From a checkpoint of a small image classifier: widths [96, 192, 384], adamw at rate 0.00066.
Rows from block 9 of a small image classifier, named by matrix and row number. Rows with one number within an expert belong to one neuron, the router's apart. Each number is 500 + 40 x the weight over its row's rms, rounded and kept within 0 to 999. All counts start at 0. Numbers have three digits each.
After each expert's rows are labels from the 100 images, of 14848, where the router gives the expert most weight on average: "top examples" is what is common among them. Only what is clearly more common there than usual is listed. The data: gratings and oriented noise at many angles and scales.
# router: router (model.blocks.9.mlp.router.weight, 16x384), inputs 256-383
# up: expert up (model.blocks.9.mlp.up, 16x192x384), inputs 256-383
# down: expert down (model.blocks.9.mlp.down, 16x384x192, transposed), outputs 256-383

# expert 5
router.5:572494523500487479487498561561579429497528491522457479513440525573447524438498548481513563509519491536463538484509492487425513483576520529562526453497454480450567529459459440544503466569483431565502464530535488468475534461464427532512518489542464512479543473491553484533533565498543492562543477473502532445469493516497421487474487482518499483532486494511509451422491462557442520455471
up.0:436511513470488488462539518488530509527499543504474399520524508528497486445526502552453448491513524503459501527520526528533570401567501488509515495556471517423530515441533475500502460439536499449451546476481559584544488515555486536527554435490535489552473615572459489534497456446576521469477537514447472499462488507458525492509455526463510488556428452515389477527497513501453484453599
down.0:492543449555460446417479537491473562538515555422448471413516469477483546437542478405540526578495508478498525489559525449534553518538477490492487515549465424458555502518484540493548495480560476479516487497496427464466485460417474514532625510490485497521512506522543545515582524462493493475459544440519453514435489533525532517509532480529520494542475530472528492525475567416429539513495
up.1:538481452530467492503482526572511481496496567521508489499490503511531503551416515370534522550506535470488540553508504454484357525467533566517503548439492475540452518565482442465467520509438501470578536480515480482492511438449538479454509522567436469489485465456467497507528501451505529544482509496491445471543436567524482475488567469519488482485610488462499493552418469492515528505439
down.1:449598533493449541496541537506502481506589496473444548474529530511545472527519472590504471515514542514469447484530459534451444500505506447433446477515493501541514496521506514522459535493524513473474492584533513535496426477482535444595500516454501480485431476430411479434510483528489460422416501544473489500510570529479457527464465649484460524493490511598539506504577509562454534505534
top examples: medium; stripes at 0 degrees; stripes at 15 degrees

# expert 10
router.10:481508493546503524477467509553562475529536475577539568501545499462548546574465470530476463522556529502464524522521449559487486529551456478543544528537576473453530511493453444498509506523518514525414492547542477435507512517459574496490568549452507502572468510476509514481527491513565483471394504517413435508433485532568451545490509503459431481492505445442479550437538487512468447444541
up.2:551513474579470448469471576521477476485550525516517456509573499429514590491503532512524514456471481510471541516485486451526521534520447482512458572445448506530473534488475493491438512503467459507430498588503462486518547488524493539516444447523490518502472521489454493512606506521456544456448516580473506494500519503484491459485581507535485524494486458533497526534542556447481538536498
down.2:501481488488568503556567479541399454564474520516465456528473542527500454502540581560491451481475559438511493453495465583436495486492415420543512466495488476544506520446568511427501472510545512538507500497462543499513443502607470458512472542538565454539516555499513504456422459556498492548573526509499522463542497492537432491494437462548550502491494479469495444527519498538528497523549
up.3:499507523545462479480566507508493467565469493482495459413498438557502454529595490484510474450496541474513522569490457529521525530521498538490483484562555478500593417475480473511553468463545498449521494437514542513428393520534525507492537517457442502523540507518464476486436562471499566388493466516498442519479506503479540515511409545463472515560440512452485546492563462510527478506453
down.3:482459463509574554561511489525438527495443436490475454516486505503477526484490475531546523502515495538504491498606532441517517485419469548489476524573466528476542520508472421455514456484505503533529451491469497566532454534508510516471538488512448449488607494460526504520580549539465520492504461397583595512402438541484554482522498488586578502523492546458523434583592511497516462534471
top examples: very fine; stripes at 120 degrees; stripes at 135 degrees

# expert 14
router.14:446570448448488435459438453482544533496546499482451535502495445522562474481571396468464485531460497434521499528551518466585471483486473566525495581481545476572476421523466494477512478586576550453507533472513468483472512506451521513508547521562507461476455457448511503466513490441482528594534510477463520523447475503411454568542578564519563531580470520488507444606476488481513525539496
up.0:553454451589466595434457476521544526442542510564472475517547544464474536493471469456492486564519575539477485552526521518452516510503493497529574531466518533452483577487443518544518530464520525499459508566567454443497494480529482522492543494521468478508483473497496536474549507523561484517500503429539476512451453541511506554473591492463527451498537471494533538486467526457435449525532
down.0:495455567517486543467478520431474560493535471408527521514538490473524530530460510458507512455490477512548420441472481527540496493529503432423485421549508541565485475467539543484502543425486451433492474497549610505527510521558504511495490471451586501447511469536489462438432526504527522403436487579470509517545638401503535544462517600517484456497490456527534578508497521565521503465529
up.1:505454519561493551493544521562501442565507529473500513502432577495484512458460568436476545489506500521509559458484518496419463623505595448488542451601489517510539552454485456534454578497402450548545489470572514483459504499509483566479539492494397506479508426531513439464466536512488429489440433557522464445604474512567532531437506502497436511471590496516524570462468449506513533460527
down.1:470487460551465436555523524484394499444452530463520506517556543550469422500435533515542477497504538479495509479504532445466466471431532527586521595520473451483436477490507423494493525439489497483513555477477551471606504439491499503541508392522492417529513552486453470509493495478459461438511559551552568463463422467474555432472508533444511511506527430481505444446518540514495520534529
top examples: medium; sine grating; stripes at 90 degrees

# expert 6
router.6:457496512530528548537521516496450559506409505491569515503500518470420471548546525496491466426497527552526522486458468465529532490486559401439589438544491497491499517516521472523498516515404504476494420493538524467500577526482539508470488473469500561537574473575488524556588508510483500497504557563506447489510537473556617487524439520496397471465530432559465542416481527477453500508436
up.0:509438490549481546510508573494518557550428542466457471454479486523478448562479525532548491495461524563566447502446531473420471464473487556529501556497484512424485461411470511486432509478483453552504510454458506503504486550476556436531478474565496459572534518478525479511489506488446549423513472571651585519504559501450511429542503458506489415492490494506518516455506439474537479485422
down.0:483477513489473465490423487470615518453537471499484530488522468557541517425491449409515525542491507470481529531530523490513531485453533563484449454499547545515513539530497549461490481479500499467490496625522516472478522499540523479512479491500447516471483459485465526553432463448510487491507499447464506496480557501494511488427569559534594594435426552473512548501480552520566487493479
up.1:438489580506471531529543459483442496450479493489556494516502476478460469500533548501503477493463531521512532476467524563496546498571517440500523466508505458476569549502542470488495470516487521536526509499469526488514508538506484523485523462450544534536523541568530486555593518482568502446545510536486491495487466453491506434530408470488476532528518416505422493470496525552455541517463
down.1:503506511476469467411507490454507470527539492472407436460501520458587546540475586559545567518496541472448420454520560514506460537554478507514474482499509540550422491471563560494500474463561517468470540542501512459446522514552449502522512518509573529472480496432511500415390501479532488475444458516468469491464541505451393555413532504515532508558487513558542582586538399522562480482547
top examples: stripes at 90 degrees; medium

# expert 12
router.12:470521457441501444508422482481530566463537528489485490586484512540457468479444507421582473577530569521446518481472571507504495563467521541498514481439544512538478496558526488500486551462445482469536482401495534473495513460582458509450563531484469498515484489563489440577532539492530537531472441473494521513541516439413528474497520462540528518520537459541437481472437579421549482445563
up.0:493573470540469505493553522513498514493522539509539549491504548502499531547565584485543498522469475562547468521533479523517528470460498492491507473451459458431516435553497588595524466408520467557541464467493439499463429506512611419574553526495575424537470500520512497443478550544550583465536542442564503475464492555619497515488512493507511386420494530498520497482547473442508587394494
down.0:428416534488428466551514433452487571482531461568539542566445459491557535504493475577468389493456597522495486468498558551487468546490515505556514526510519502485513550464502510498455566494449501520500540487467538534544485503575512494515477500482507474550449601551480483543463502541488502405535494528494514449446482481505495474542477519470527510522570444497459503452477426534514532439455
up.1:518496468456542496509514513482457501454559515523528517551530526457446513468531547495512504446484495575450490521545459535513463499497487499518384565471458505567420505571571515500567481480534485538540508466468455504569483547533516484553497452516512459593436571566451449523558460483521551426519528519476584534477488502478492442519534497481478473406480460548465445492514506467491480449539
down.1:476482473576401488496511447483493477454523476508511569457473534462503470535587519518500454523480556482512525490475569574469534510531504521529547467518532508475462466439461508526493528537461511589490601523510466462484521546551471503519462487504486477509472471510561496478448479450455523449523485485554542464552475444521532503425435468448533527572509502462493528514490437504579527519534
top examples: windowed patch; very fine; low contrast

# expert 1
router.1:513443539456461507539494442473467470471438440501459485419487466473487570484475526511501473554472510546483500451496527582444433483503522518524491486447579506451472575517397458487499495493519502464524521509469562436452499493460467548525481500480547468472541487505621569569507487528515483516459408462568538518477545489481489536522505497559474465553493473572549528492488587521509517546451
up.2:550540532435479507541448485555462483552444438501505493454497473517526483517481533510493484462591478496520547497449493501425518521534482555489546468519513459484543495468506500468493522506525579474521536573491565510445512490493546545451513539549512517462577544503510494558465449545518466480542527465574456459471481516513453476470430529529496474565556520446584532533488473566410530485472
down.2:534533446439527470398448485514515533506521574512486467488485562516452577522484437487538480449471450450538482524457429418528576482467444424533463515553464478543415426484531526499513477491518407543504454467494444495436563525548473542514473482504437471507516540491455502427494495470465474476517531516512541536509538499585562506486574495471552506416454545538543552485547527480565435477414
up.3:587469488412529482475520509485503444482502487589468419485536472468483558512516519583431467484507497531460587590490478493473486537466547514543459549434570497502442489501493544511476480463483488482489437453542510497455532508493505490518461550525523546539488486537534521544524464522515579439512475492540530473424596515533467530483526514540490420465446512571591526422592480482510470537443
down.3:513459537505509520505544520540469520571439515472502472506423509491493504521538484512568540490489553490492423503547457521538462458536400533488539506603460463481482504519508499473551433548513469515524454488479562543529505472513502489544480492462467469538594462516478514391506582430487480513558490466511559543462479543521506493489504445459486527492520594473520473485517535503486451547525
top examples: stripes at 45 degrees; fine; stripes at 60 degrees

# expert 8
router.8:449532578563531542503527584505482444498470532485536519451496506519537569516429614457465490492460457416598468548527485465461439595476566438506453504453540512508528486505490557464472451504438502524531470528489447530488576558469505419519437489540543477468493464455515492414532534531453536473486507511520515463570449518506490525460551482550517461438542516521548474500439498542544512482409
up.2:486490454467464459487440484498527505498536511620617467582495533531471504515512523514558539527498478553487516511548414564516557493508470531552534537527509500485456553509507484548521468492456376506469506519447501447462528487521496580442506517502493474592518562562472498488582517474574502490526594472486429558520506546532504523468510514501492488458554424463420518445478544497448393421551
down.2:434545506451502485509494477406532505572467450512471534490456482509483547506563470474482449560447516521485507518457478573530514480462470465453529485504453474485493493503466528472510537446570502541491475493543526505508454504538538446528482476440548397591471444573549499484529442504575520498482457508424502504516570471514514529542504513513480468533483525483489532506415519499464470513494
up.3:497519448501455484560526497485538509526469458488517500423514514522471521560502474551501443456527457486458525560448531503469559562473439549554560570424520540508497513462470493556461461416504485480496498501521519442452533525498498464443546500467484465541512534568433470517461592521550536459509468512515473569487476520510497492466513528466611468480454534433376512475547497516502466511493
down.3:446527472545412439503574439441485460566502515542404541546484502576514516470562553548493438531460579465501454459549454559460517501474458472531515550507515445481508544488427463534490490500618498498536487568479449496530468466512461460571474467451515408549486536495484522414506456546478491518560498529488556451520447527492516486507464507519572450529535448511447449502451530545514520492526
top examples: medium; stripes at 0 degrees; stripes at 165 degrees

# expert 2
router.2:495489496504436461457486491447530554521438427526502528490523495487477471481512530588531518520518541518514473466535558436473488507552532450540558503525465545449399544450483496455482549541501461425460561540514466484575586474515498477504414428487528465514541565502494503424496425430451456497552524509483554455454482442484533465427506439509542504484546499461491536555473588505512498521530
up.0:465543481501443406518574563484468446532526504547474465497480589544486523458547590482435438468485522473495560538544493461515479581494475522534507575513453442518553534495426405509496500512490466451476554491514509443424502463479527484489537462524438484532471493499491470476530561510544470525526547490522517467540415526506457557487502548482532523462542473459431482475484512540449489547477
down.0:526540444541487521473445453487485535533518479514465558502533519518488518460497461459534458554459490508451516500509475444507511510486532567495532505517508526515409503518454547506536511394523512544489433522517516476500499469449508545478535540477505442495505465502438577450479524484535453533458545478440449438462475522562546508523582539525541468503505558497557565535512471479504494510524
up.1:486498467504519604468444485420523571480525489507561528494457519529530442439502459528468475503450477470518496494528480509473487482479575485491530543475538516505470517539458552478469547506492504525464462501527484521548514488467535428485484477587495453537400512515441489465492498452481538425542545526483495581481554526488540481504501436460474434413563476479499539489490501481526439420446
down.1:437511544467491559523508466496479500451565544585516549554504510487476504515411505541520492417497534530527456473524507553413472543522498485494399484477477538436404481488552454532535470531484518456571469525440495473494513558543567589539535444486499413435533507465443480514494480525547584504490496488528488474418440497497491551482465560458503530509502447484505483450575493585445486474514
top examples: very fine; stripes at 150 degrees; stripes at 135 degrees

# expert 7
router.7:524518449497430540471454542451555550478523518494531501475523544524429370483537548494551533508529524531513505477552500489482497467467469536415451518469538478447501499507547455441516458516468488395531509436472522427428536492505469532534497507452467484491475564463416504539493572486538536445472472486494483603516560510471526518451444522516443544425506461538482511473531558525527473510504
up.2:405467459453485551520565492563523461514477508454510512498505502516471478499483481524529472514544519505474545494501504499392532505485517543517552470482573498465546541521541494523474527397487477506513454476482557521493496485516443500472585528465441528479551504609454463582507518513490532433489504453550507475473491539475446468500468467458494518489494468503481535498493494532517508449541
down.2:556464443480509489483439499443557509451477486510431497510515473504478480457561494498483527526469554589490534486506484427499507490488535542539541484409486562499502528520505585591505513527536498473483490561581509499502461463552431430511515441505470503504485535473545512485549535528518476589519554428554547473447466484517436406429541529520551443526464524519507474448434534495464533449464
up.3:508512454485533524560533526527481466514434435486513445534508521493471553517503528568532416480488489528463567453448442493451544525522461495515594484486478458473554556474466527530479495491477432489439450576470521475527565520493426475428472449503487530544555452505506477471556513476531431430525498511499488508488494461514515447471461450525461503461454440489467561452452530505497513514449
down.3:485470526509539548499483383415453535492476420531478521546509507452536553479514513548519463462427535486475473461494513550486505542552492473452486450455510575522456528466434563489504525531425536536474440612576537462542552504509479519456406507465558542489565483500555526480447503539517471539469511493519539486510530469492541489502427474579522500492477550482549522479474449545516518527492
top examples: dashes; very coarse

# expert 9
router.9:531503490458580468525477467556437499471544494506533511438583593552415447468509573547521548408577502516472483509436534423542554485509424520519478456571492503520473500512490488423563498460468439525515500488427547491537526460576510546459498491487508503570516503547426486482464528590531418447488527465537488588521570487581503494452474474479503542452503507481504481476565552522479473483461
up.2:543547584524491451499500531511468472552417499459472481446513412491606525558516511437432471490446491521507461486505475470543515467543493517459494594429465490490425480497459527501491479581515454449537462490525549514521539440494504559495506484547500467453511457477529512492538483482466496538456508517484465473499527495477542554487480571523544473558545442472524475592480555527502501529444
down.2:547456565426469555560500485531477577479421469541516493541507456515575549541433475494499449481479549472485462462475584507538467499467525550504499518500517551431467539514526494451457510530445525456500546467459524472548468523539548489487556458503486477471565577513498487547535508524509412577571459449498485489448418466474513473518484434454467524615513463487497485554451468536483555490472
up.3:543535490516570431537443415522397412465541422512511484547513511470492520414534480453483496481496516485420622482503437564581492581464491546527493522506506487533523466525464453457567444580536528559505461531524502519555492532491499504445463470492488542512503454476518513513510499509568439516513522492457504519582449517492524496511519513527546541517489523445487440491518494478509454539566
down.3:488446556589435548427461488454480491592465520482496559444472483495490515466554521542524529485481508435529520469491453480493465556495502489520553563558495528495454456449542561430482530528480486470543556517568570522526485422442497450552581481503392467463502553472462468420491564488446409503509473500444543501488464546533470508476569518478510582500501479460525565443583513542552535514434
top examples: stripes at 0 degrees; very coarse; sawtooth grating

# expert 11
router.11:556491488549503430506533463517432409462546511490524450607482467508553542427526474508535448510474463441468499450522424571569499466483501520473476469518509499566560473477543497528459461527581524538488500536480524604565437517468522468459493511518504528465432479464469475567471532470473503466477511569437510466513439489500438444575488537521585510531447545500481465488525472451521533507556
up.0:436527410465500502418498523472578508478565582508465471521575486518431473466489496458535526496546471526501503529515500482496554473506442531486488577433435462536541548501592523586539425492486513514488553499528424482503478567525519495529537464517514461603441530433416535496519498452472492509548554511505571507458467495446457530513569502545561529439504473495436449456514446470480487479521
down.0:508492479482544464469491525485478531547507474471390497464519590467500580497531492454513535541522437507410536520454531467539499537543461505509539421528451528502445470575469546541511504376529513550453414481487496518484491457509431439477507482487551533482537431501546534469546479524582476474480483478500519464514559474522475544553541514482446454496413542597535517528499467427533545545517
up.1:537544500428574511518494520529525529503412554506475510453511471576470485592547504518530543467531535545504472552428523407443456575473476570563506510440502533478430522422440549544520489519460483502449475447475533458489510496470555514478504432459483444534562466499459550526514472574457539565582528464522522542459542485480483514518498447493472536523495503474536481480518514490440459535462
down.1:477442487470399582507507458478470455486479565527486512492515517526494477475493493529488504529487584559550452455570474566487439471499524463540442470571506449445488510486507507479517480464543440473477538468535481464473479458464522507582515470436536428445494547442482489431420447475550485507477498427496566518518516485459486514494506520484375498502524532503518486501477506589519536495516
top examples: medium; stripes at 90 degrees; sine grating

# expert 13
router.13:520475478542453505461477439538486544526468510448504454477498452528490461569514505455561549526520508540525518491475560486490510459577441557494499530532481525462460460517489437507502523459530498418506532518464527544499424473521509489494523562523466511453540554501534542504470466557533530492439524524541475540568524525454479522502437485508535480588555511474495544582517503447542520446550
up.2:588560483448465459510494537503501503504487523495494473553490515476544511484509467500502439482451463484496479495514515512569513478498502561509511489524468531519528485464533520508459496523611474466503501570519482517501494457544543528475533491533455547454488499519482424508520519490618458552533527477527410428481473524538477468471541531469521485554518467510525455528481417542424557463514
down.2:515536416436446523516598520517449512471464532514551472550479503498495464437541511533530449522500556522498498476554493559474531445435531465465481474509473408465552547504500405561550465566499526501577534491478428499462487505484517520514482523503526505566512542516448494576502527549566463525527495460496548529484474587521575475557406489528484459516487518547482435476509503464461475532533
up.3:459481516461502514503471495443542531538482439519466503558526464470523503456508501490534534522479513520459512425533489543532517452544510458444540435561507481460555524521486523487544542527549492481446568535514449476529526538486476594453473511485498498550545558493595489455531437445529520561590499513465488438396453465500517480515502464511442559527482432477489511481480451512443456500550
down.3:522506477510515578464544524529516511552481419431517477432562485500460504490534496514526500515509535479481516426575473481500518483531573507463537483567538519484549568456542570437497508527503474503505482506575448518494608516416505555544479477522471523544505424486498474425572510450403522431504470488465467503512525501523557526487591468566476542519526524514514478507476546444443460550485
top examples: sine grating; stripes at 0 degrees; stripes at 15 degrees

# expert 4
router.4:475483497459488548579540560471526554490468523492489429549542469400543516567476476539500488517488524532441457508469570456537546450475483546448474490429449476510539545447567611540551490434556556536453497519521521540503459515524448510456463452504525530516489566509511499609476448472485493481482505495496488448487554485465446531569503511482531542543425525453506498470516418488478404565559
up.0:476535452477476508463510533488556516552521564538428511530426507573513509483465484473493457526500567411448541545531488462462474516448594466521498523502522441543568440471492475526425534488483513451500512473397476503452563473471471509495509497585448466522479550517472456492490501509508533495553460541524434541466441504465521443510564450526512480545496450583432470561507478454475537426503
down.0:487490500478533589497485483511519494475522517553520554575424505443485490557479539503501499474488489524565447489502420579483430494494488466470468472554472553470440435539496489463539526514548543476522459586434475477455480524499548555542461482535527453487527466449529500450495483497517546552479516481493516560618537467516519524510488502477387448475517524486462573515514459540489420482455
up.1:461494485521515500520531506538529479534544493501486460530507449464569424549456508519521519549504453469522460569473518463504426524522454527500564585436466488491451486537450470495481525473534544459504566566518457496572468441495496453479508484527540480535512511426523491466513460456454519569426493516511465480459489553481458494431522511482485497534523510431506466614520517474570531461483
down.1:590443530496484494430434458486498508428511464449507495410535494535482571473588440504509522498518573499495526415423553518489522550511547522525519482541562522517480498472502540498480474557468467482428521529573489438410544502495499511486537514502488516430439493489541548462496563468511450520497539459511490514583518447557445466420507493506525526525483514582556572481500539475516539520460
top examples: coarse; stripes at 135 degrees; stripes at 0 degrees

# expert 15
router.15:522507441493542529458509553517477496507553532539489457499474491487498490484520427485475493486510455509583491592485443499532454532437496566484528543538435538516452448560553486504543526503502480521554430446515557584481400494504501476557526526479407563474531434505426537490463532574519468531509469452550515539537534540582513536484552570481559418443538603506580504509500482469503464475452
up.2:469627483363489446508494533482589454447530535503486539583537513551470492489423459488509428572511523505519460504559552459467497532486538468485480471465541412505524560496505502561480457527530497484464526523469421419452516546475465519526529573476558467564434530482509512541507516541499457472492496457501514469422539510460462527441545519528450540480539473492497467528421456461471470495527
down.2:490447528525502442588476577497499496478501448437499467505450463505498512457472513520560511547505489593491481468494550521547492499473454481543508513448493514575492593541452496470470510462446392572491507500468528516505498495516515504428511459497461512561541453573543416534524608477534448468481462528536567507515543494490550454481499488574588515456465459445418518455474512483517431494452
up.3:530559516453568455519531516523502407483527509542471484513509477518531530539513497536490426452478455518478483506578465510469538577484553458518460489469497477531522481478470525490469495560543471489481457516480487476480561484510562530506473533505530517494500454524457440542545474544554491465560528482511509436429508530506483494440495497485508535490549543537538487535516437554476551513449
down.3:555435515540508544472494479576441550517423450477516443502539459479469555429519532494514574531573548520432585412543525497488550486506487487502536451570550530420566517512547421440527436516440519640467485494471460510504500531496480549496508471601484509501558492478560532540511533501415473526531494506454534574492429514504475492564497467549507539526434470449489500447515537457505470515510
top examples: stripes at 45 degrees; fine

# expert 0
router.0:522533455508462496425514371421491577586516521542479563510514553443513473453547466474479489475451517512454578490512478530464567532468456437489439561530507468527482484507479490516573491487539584496533565450484450430502543550528468548498474451477491463530429567509505519448500498478504558395573503521526450480490464475521548484517507471443484447488535488466502512539581404487542486514550
up.2:500472571471477546536553536531448460456489498472511568432520465421525495528546525504454515511548513475502401463500451535493464486565505530511455433527534535505642559442555542561528528464522527495487532541513514549463453516425498510551529477482525564486479475510496417535481518578534504486466511459517549488545515533467447512544492520514526490500453539577504455498583489588417523478478
down.2:556521577526549537535486457539473451573407478487469500459470462435559523558437456491497512535542482483480543526543530447563446527447472528498479543450551517518477484524478546459474505452472542477579542490507533526486515442468497468409491550546521469430546513511564481512548513578485510495458490475465406441473464533473497509511539446496498515537510443506514509612522507493515557517514
up.3:482443569579463567543548496570495423488437478483553554472466476445589524537441489543520504523506478511508460494552442606483515450513477490517487447572486530458499496504529482433504512480570478533550447547478496573561459510476528469587470510498518510442516487490535468511480475500544537434490471470466529493441483541508499432508493397426471453496469557457529506521547536536443500435541
down.3:472542485468525519563449534499483513464491498493503475506531479557483551491465462500545462491546479509523530575450546451477472503436508507490519531572515457473522487529492510472523489506476492459440469481466517476454540461498533462428538549559519451549549497516482552525557554544451498448479505489497528480456491495517557506481492483546449476468500558516569573546493578448513440517458
top examples: windowed patch; low contrast; scale: very coarse; stripes at 120 degrees

# expert 3
router.3:496458555571485515486530472534507491520484492500452539535442451469577526560445518487548523548459473459463503446500532543449417538525574478535575446470489519483479478517459553555404568477478537543565566531507465526541458447489497453490518487499500482433460504527567464459538450486454470520511454519508514421505445474457484457523524457443510527512499520551498507503436450507505604499525
up.0:558514500536501526416523467507480440454547488494431476517485495480487516446475493471512444491422465518495528600525478538541496572499542505533498589510517512509441464542507554528541502477483557460529449445594375524523472528504500472602481451517501514505511508526517521517548508499453588435596539466536570468484463533511463522534578446501472456506519483530583489470485498403512491507450
down.0:557536486469535521522496594534538529535509488501515444470560574585501543537533491559395478441544510494549463532484511486515485439475477565474475499493546547532576514512542533528471477524467455487473510557521452501442554497504497457549515520499514545518416496457499508475526529552492454551518535451494533518570600484565467508439520531519544501504483503526471393483497475574491498427426
up.1:475494521496487580503482534479487557458527523463459577435510455437482497522519439503524542532495546458455461465516509513498421517576474452556495441517539468524510453447491585516519511435540526452427558536467495462505488539482482518473543525460481512436491474493545504511494488491490521536505434514460475503518482503444485501554513476477500512547415578534522509541662528496466504558541
down.1:486585468492608401544547545539501478513485482433467391542503530578486495498489547481495479544462423513485480572553505441459447470504478557479517451396534486415531537552462486520503444502539475479504456513511478544516475475478509444545490522541585479535465449464502513492519579547492510508559528496460477484506507476522473502525555504488454428476493571493491442453425461487510503406478
top examples: coloured; dashes; very coarse